python train.py --train_examples=147500 --crop_scale_min=0.8 --translate=0.06 --num_classes=[4, 10, 10, 12] --norm_position="pre" --mlp_ratio=3 --bias="all" --residual_init="zero_last" --learning_rate=0.0024 --beta2=0.98 --max_grad_norm=3.0
Rows from block 4 of a small image classifier, named by matrix and row number. Rows with one number belong to one neuron. Each number is 128 + 32 x the weight over its row's rms, rounded and kept within 0 to 255. All counts start at 0. Numbers have three digits each.
Before each neuron's rows are labels from the 100 images, of 14976, where the neuron reaches its highest value: "colour at peak" is the nearest of a few named colours to the mean colour under the peak. Only what is clearly more common there than usual is listed. The data: numbers of one to four digits printed on busy colour backdrops. In brackets: how many of the 100.
# fc1: MLP up (model.blocks.4.mlp.fc1.weight, 576x192), inputs 0-191
# fc2: MLP down (model.blocks.4.mlp.fc2.weight, 192x576, transposed), outputs 0-191

colour at peak: pink (39)
fc1.60:130105100087141149224131127078128188133124122151058211100156144091128091106131141093167146184118119114173179163092099161173157047135108151146105060118122134141154159127136156113150094151183136139102133148125133098117127138124119117121210143142119109129149106119099120166124149086240149114140143073111066125202135155161164093090083186131150149130153144089188143159101113135170146171063085138128177077079139139137076099110187128080106115130188126133132134130172152171154117101180153101104107154095111120157156133125121133132133157141113115159125129147087082072126162109137132128
fc2.60:131161115187148080131196141141108117067142100122078176151079083112135129097168100147104140126100109116076116080153138142084159124166146064135213158109088113101156067142150065131109134087150126139134148146001112115146119086139161151114130105084076138166149106167098146174104104116131106142140162114161087137139091150115134158063109153081137152055130118138099128140146094128108126123135127128172108139079135140151132079144153146138045179148119105086112193145098148217106099121134138077155107179127144151117151150161141149143182135201182104126114139114138132142137140121133133060

colour at peak: brown (65)
fc1.468:109147152146127102166119092099137192075129132126169189110115170030162079131168107128137159109140152119164136123147110100176117084120115192130120127123115078132140147112125146168104102164148123180091143116099181111185136173118153131084143088070133149130165110116147147126172158083141103094153153094088162068157140177164136065117099146216135087125143187155126110167081123131142137190149159141120146180105113122108114058123145130146098139147097113182094125078149134203073120161088160134127111077125102174128065180129105108130124152128134133197181148131114147112059132072147089135
fc2.468:143109115118167094167164175178153185118080083140077056099143200217135117089092098128136094162138115072150130106206133083088122117126136111136141120113101098145103130143158108124170153172148089092129086131140115155169113104187131110165114122101098129083100116139096066143136167157112162088124158196152116108174108127106037212089182102133128111180155129109075153089144156157197123164103133165117142152150125138121090172137177087119164139130122102100126121141144078125112147114157099121097121110112126104113175116191132170101162128084155116122086114152094088157118044132136139151

colour at peak: grey (81)
fc1.420:126155136147125155111130099107111103094178081124114174115177139111087144097152112124089196112148131158126072114101086063107079164142090081093138147112155090160167128176126132129125117103158122151142145111169181141150081145131103159092123087071124180108165135136137137105097126113196142127125128157104151153055140176155120093085095200170114140119058195165094132135081055098169127118103086105151146164120120156102139118128167094121087194149092148138102133095079171180101172136068146153229129112141140122124105089132106124133102109089174109105187170086179130182124132118134155092
fc2.420:133132128091154121159189154178105127147040153179145114113090154141162150139134134117188094145118136159156138135105097103172151104151114237136135096104182153184061218096132111107113135130170168104138131105133081128137139096180114154136130164136115089142120103115112132128139122140116109092151133101132120144161157095060094058130216121116151115130173149048140101158107144115120176153129159106018085163130130068112184135124099136154135125142184129134130119144084119071156123143164133142062118128109097086139130121160142101095146113192099121134102096213146118109124106134125155167

colour at peak: pink (41)
fc1.44:089126096125118105073117129172162143069125104165164095183073109154111179130117111115104101188047177096152113152151122164194135092120128187146181121149191124129078141145154080176130138169138149162130162090142112096099146136134169081142129160186185124139136120141098125111179130165096066142119099116088140097177164101135157130156134136110151193120153123087151103180181127133107122127112207101034116142108137111102123080141107107107124096097160133097116148039173127159193126114139135153099118079162088124125136124138173104131112104184103172119113112165119126155169187180102101131
fc2.44:099160119056131138123134099188070137102076131126122107161142183155095140120096151123184052167171115103094152130142131171121204091158136120119138149145197122092084161088084073165123111131111173133089159137061121114089130064185143104141172109074098117145123123144096172091143121136131144109129087117135147131090145101080111139157229127087119125099193147103184113112113118198097161160133110114110139115116116103136122182118106145141154122124181079095172074084107138107168173165086126094061139172124138131113135118139113140159101121193061113190132131171099108092132140125103151127

colour at peak: pink (48)
fc1.461:123122122161169106155181117057198149127102159173079101118102085136127111130135160089125147125130077115144191136120103150193135070132106146115107060107154103147078142073142168123123119134111118137161198126168128124186116139162117096066158146147150175117172112090158133148145096104133102163175141120134125063168149132124162085155156094148110082162144121077158132112165117087129156132148159184048111152139120102141137154115090094081133140155138069173152183109187105125089133126121166133076137125125048100106109152095096146146127093193147125146130175192112094147172102141154201188
fc2.461:153105136065094146140055091167090136154092132125108128121162102078105108105120118114166148117193120184138120128153143113117131168114099143110121118101103120170080135098112171148089157175110066159108089144167137153183107155114126089117158101159165119122204115160128223141127126156105117048104136157094168118113123112133183030111136138163098129182121146108137143150123149135202159117133099150101185152124163173145114114154099105090111099100073124107105120132139156095115127165127093201088140122083115109055045138074177092141155128068120146081106132130110110176179137123125112181

colour at peak: pink (43)
fc1.428:106138147121150112130106112197131166100109139164175148128095130120100085129129125128071105176084110131166152169117116132187120088090122235116195111108168158137081105129186074094134172154119118114093145092139164111143118139177154101115135186192151054112160111134060147116161137173154089112149111143171142106190176095115176116112191116136131095137169133061144152151134128120121122151192171158072147127098142133128170106069168084136096124098145093115144186085181122163149079151130123149064084092159129109146113132151164104167102121150089141168150098155128138133106133192102085144
fc2.428:181110141119117125094108117144133086166084066136096131102157099192114144094089118124115090155125118137161184156101136147135122130132138122121100186044159210123092164140074171123146145129161137115182134158155124166081100122142076098101207141133087134126149121102116169101033108065122154147084197139162185106088113161130112145161129110124113075133094190124178122118125119203167148100093127149066094136109149112138159184097112087103211129078147170146081126108113134085186164157122121136133148122091114128138097114087126069082143144149163097105147153126109126141126093093148082116

colour at peak: grey (56)
fc1.414:140089140112137158111126074116172153109119146086086160113142115117098093097123127125149155089135139156128113110095116125148150120112124147133129100069130093177131131226076167101109091080098149179178124114104112150171120095133129163086163137132104101123156146144122122116111139108155121133147138130137146125068124189101133098166078160205122089141159147132172111171218009155061143080108087107101103144103127104155094137116173148101173188136131111182119105118089112131151125147170213183141153134127080100167092186168178147109110093142165136163146130143136143113163064075149073121
fc2.414:082151131095170128090163106155121118162100089090118110131138191152131146104168161113158042155148121078137106125158095152114176121190114084131148111102168139189074101095097072118139106098128093148183098167098111178126073159184074131118184107149112177149136124121135193118071113200124109065126164135126134115119143091054093122183172091112127169185178149136149162136150169111211110109114106117129164107159132136139106137090139088090146151107165077095129153122136119122125149135163076191051121129127123113089113110117157140161154146078100086096127120115094176158152104152118173150

colour at peak: grey (69)
fc1.167:109140138097199172180138120107218117115139134139084158051160161135098180149161144075204132084165084089175153151138079132200152141111116112124146028089094126157109143124103196128125121123091135169117140126175118138118092130122124116099145161093168145073156100123095127152116140129151171106090163110158124148114157144147133078129082110186165128103142143148165085107158128172112169110085124148073085123137112040102094162135157083073179157149091129154132128138077102096116121203152189125118151145096150114088126108081082150129106123144139124109123127157154070124154110099147160102
fc2.167:102167135168102140088104115156164149068100108110152198098134157124132189108148112139145146093144135033171136126136100133156138187130168054152169120093061105133101068161101165152117117111147166155123141140095084167132095102121147151128184126145116113108156112171079139105103140108108101069096148170114131133106124141140181168100060165101174179087134095106173203133142125169095137162115102124145158092113136065102116045099153155056123127127108135111088157151054134124102080162141117104114165086129171184119154178106159115091098110154108123096107115119099131107134156088133090063

colour at peak: pink (40)
fc1.568:142133152161078134138118097089167149142138112130064092098130150096169081096124182150148156079111070191093117109078099137130112129179063134063100086152132141184117142165108125060150093112140109133195146131158146111143118065184098071092168091161164109133158148095158119128122105102211115127198144150144124099097160163152121098182112104174097145178103112105116158099204048074157144120134139168138132148121137204093142121189153058086184145177157144179142134124118130127136139122138133130118100135163071123119157128098113122119138107108125169145156183166125156124151118114105147161
fc2.568:165180137116055103149138198120149143112129102123118140118111163083119108123164109146124121141138134153144128132098120140064109192165144090147086125157116124121170163131113088122120105107168197058142138145110112163104147052130189140199128123130075090150121131131193199114149140112139079064136154095099116144074117099159130119143165191057122132135114116138117161116139110130113093137130056084181134110100156093075178116145114099140079087158182190156113163145125131148136072095148066108033074125160135173147168158137132125133180147153070163118123114105124137100161175111100125145

colour at peak: pink (41)
fc1.223:094053089122150146080171130153128163131101157181124113116099167124074096127141086110059130125101167102167134132129049105219058088105116177121181118112124105163111179106191115102137148161147116155095160133150150138099131119158134105103099166123125128125178142111142181110147127156149091165171136098169142079103168096122132099127123114126168102107177128079191107147113125125125141130183129109135113125109132073151109116134073127116139130124139068105166175158166096176086142113161144165136111095144144089129066094180125142141047116183139096165129087127092106157194048180142140180
fc2.223:094079135124095125095113071153049032136085142161149146147127083157139150148114140192132150151130126114143133132122115133140113104135146136113153180121137161186065146095123168102126134174150167163133073143149168166127097139137112179139160111138143119138169122129121249144085127146121169084043129127105150129141148151074087105110078150110141089153146121098158098117097199185165161112166129098135199097117120124198144103123096134064134148075146125086105127150122151089176142117111128148084149094075141089110070087086142126069124114125086100138147117118133127188155091179125117167

colour at peak: brown (53); black (38)
fc1.213:086090107120135141162140069098154105140090139154065115119161150090127140128170182107154166130114121149132111122110099067152138098207087169143131100082081097192104168143120125074108105130118129178134145138123113097145100163132158131039149106071137169092206112127114161175132145133169159097079155159171113112128178190119117063104130143175140129148189155052173102117143073127128181094081143125114118083077129108122112118130126050154125128136146052168120092085129123178110176121115145179111109141114116107103060133122131151159074129153168113137149133132154116143178090130185160125
fc2.213:160190133153138128157133185162110113135222069082148073142150145129119150127124117143080138160121117146128147138170174117073131104152167068128191132172134165047206118104125090139127132090155138067122058165100083152087121130107176120159080145146110104123074079108136073130095118143139172184131156138109135124138107136162108187161165143049148183079103157177128155124121134129108096131135066103243149108140127143141163144104169145123079135097161172129099145175126111131123114109170112083083098127138158161145190120089100153151106107115127107102125125123137131118092161148093119143

colour at peak: brown (80)
fc1.478:101152102124122113116129138177084126097095134149142146183149188148119160115150122124134137164218105130126104165158109111189102141142099097128133151027112102185069122145176109132146125108162129140116112094150100156120136138152148106146106116139089119127139141107159101100156118165157075143137141095073137208167146048100129109147073111130121162145120126116110157117172102079122139175147132141144148142151140132090140126158104115099093149133106117092082125014129150185111102097179143255110103057148069131146100119145147143109134099137190127118146149131129159138163161133156102161
fc2.478:175021131076071137140160105076176109106175148110083124148173080176129085109163152117066125116134113138097102164105140155104126196102133085115177108111091100201164119143064134099123173114112117189129166133138090124164100106141108080116095120138133106148094105146119092160184141132118120098136118123142119121072134138173118177132109169106175173169097126145152127123189121123101133110132085123187113122149112125144138156154140138038122120126143148087105109150075138100216144130174137130151153217071115115154132131139124167104168100129100118091047162085115129091181161129107134151

colour at peak: brown (63)
fc1.190:087100139076134067103123137147119112132131132199172124091135091133159120141102120144143111076000136105149129089121146185145143103116131177138147119212164120139121137142069120166123140133111142148150113148094109133116151096150118103141128130149209092136130117144146109112141128090108076098125110042167158093159118143138118127144179150132151110182162136160100114102137139109116136130096149092100085105127121147125108117133134151043201117118218112137134076134139103112183181136101127064107127193173080134122136148123129093153126141146088178147107099150009114112187147155133077126
fc2.190:038170138164165134118122161075199113121156105110125119114076205116131147110067115093162189129181114147115088146053105144080135170121154117101107056181214108119174154099117053188109127081122128119180131145139197096078145124181125156158075119111109168114127137097146102155124136126150117116137049134191019123111118125148114119114102108127112199147158117197140116127132121166123132118115106122121127114155138093105124143155080128125083117117156178131145073112153123110137128123149145049124110144167107097134131069124149128114152122149132092141127131133144126104113187161110127125

colour at peak: brown (53)
fc1.374:088104096100184100118192071095152145101092132152085101135115155159117099144141168050145154082130087113118106187168085112122143196151103150116153141074113125220075127116103115102161092112111083201147150144077123130099123128158108172109108161081165173063191140126104142135139130167131144125108134095175115135153136144101118088118081116194231108137140126128142155110162100128095160121122186097075076100130137076152174098140061126142132149097149083136131125137129096116128136105144152152189131115071118103127077087168123158115092104150128083120112133138092117146165061157134082138
fc2.374:132106133179058149123108162126077124131201150091149151142133132083125097161117122205092148174127112085135109103153167173132087143076195105109165174159132124061100103123166137156142134126121166138096115099114126197139122110079172143183111118162093095118118130133133161084086124167146151084104120118037156144104149137163182189132117199106129137069120126183124142134115111142093105133133064038167160139092134111131151089101141190116107121086119106056083132114079104147101139141129103124144127088141161214122166131150107116138110125135165150083103139130112134177150163112113123050

colour at peak: pink (44); white (27)
fc1.385:123076110095123114089099110179114120123057128127170110165094078161109174150138140128132148157102119127138104124118105159168150133142116130155182151133217127136081184112153081150136115149155115116140124112142099140128094138122145103132176182184108075114118101156059156150178142148101153131148144209049150135096129089111163103137218127115174194144173127053131129104107136151128111136122142137094123123123117131094145133149041095200129125134159127070153132120092194133179086113104143175088098094103072113125109116111120092145115134207090122117157101196186124152111139170121077158
fc2.385:117160150114194143136146135177089168143073139114148137104107160080108121106163101139132088182179094092127140116113143149073140105169158129101134124141146136044153101118141125154096132180115167107100144085119173131123127076132118123110147139133081114134115144148114140071057119114137135161127154127133154128087105116138149151157121154126071016116106131146156114140134054127173114153108109154144107155119160120156128131137183133248197132124097131144128161123131142113051129159120171082147146090159131124137113141131121134124127119092127125108242128105119119145000072103171098107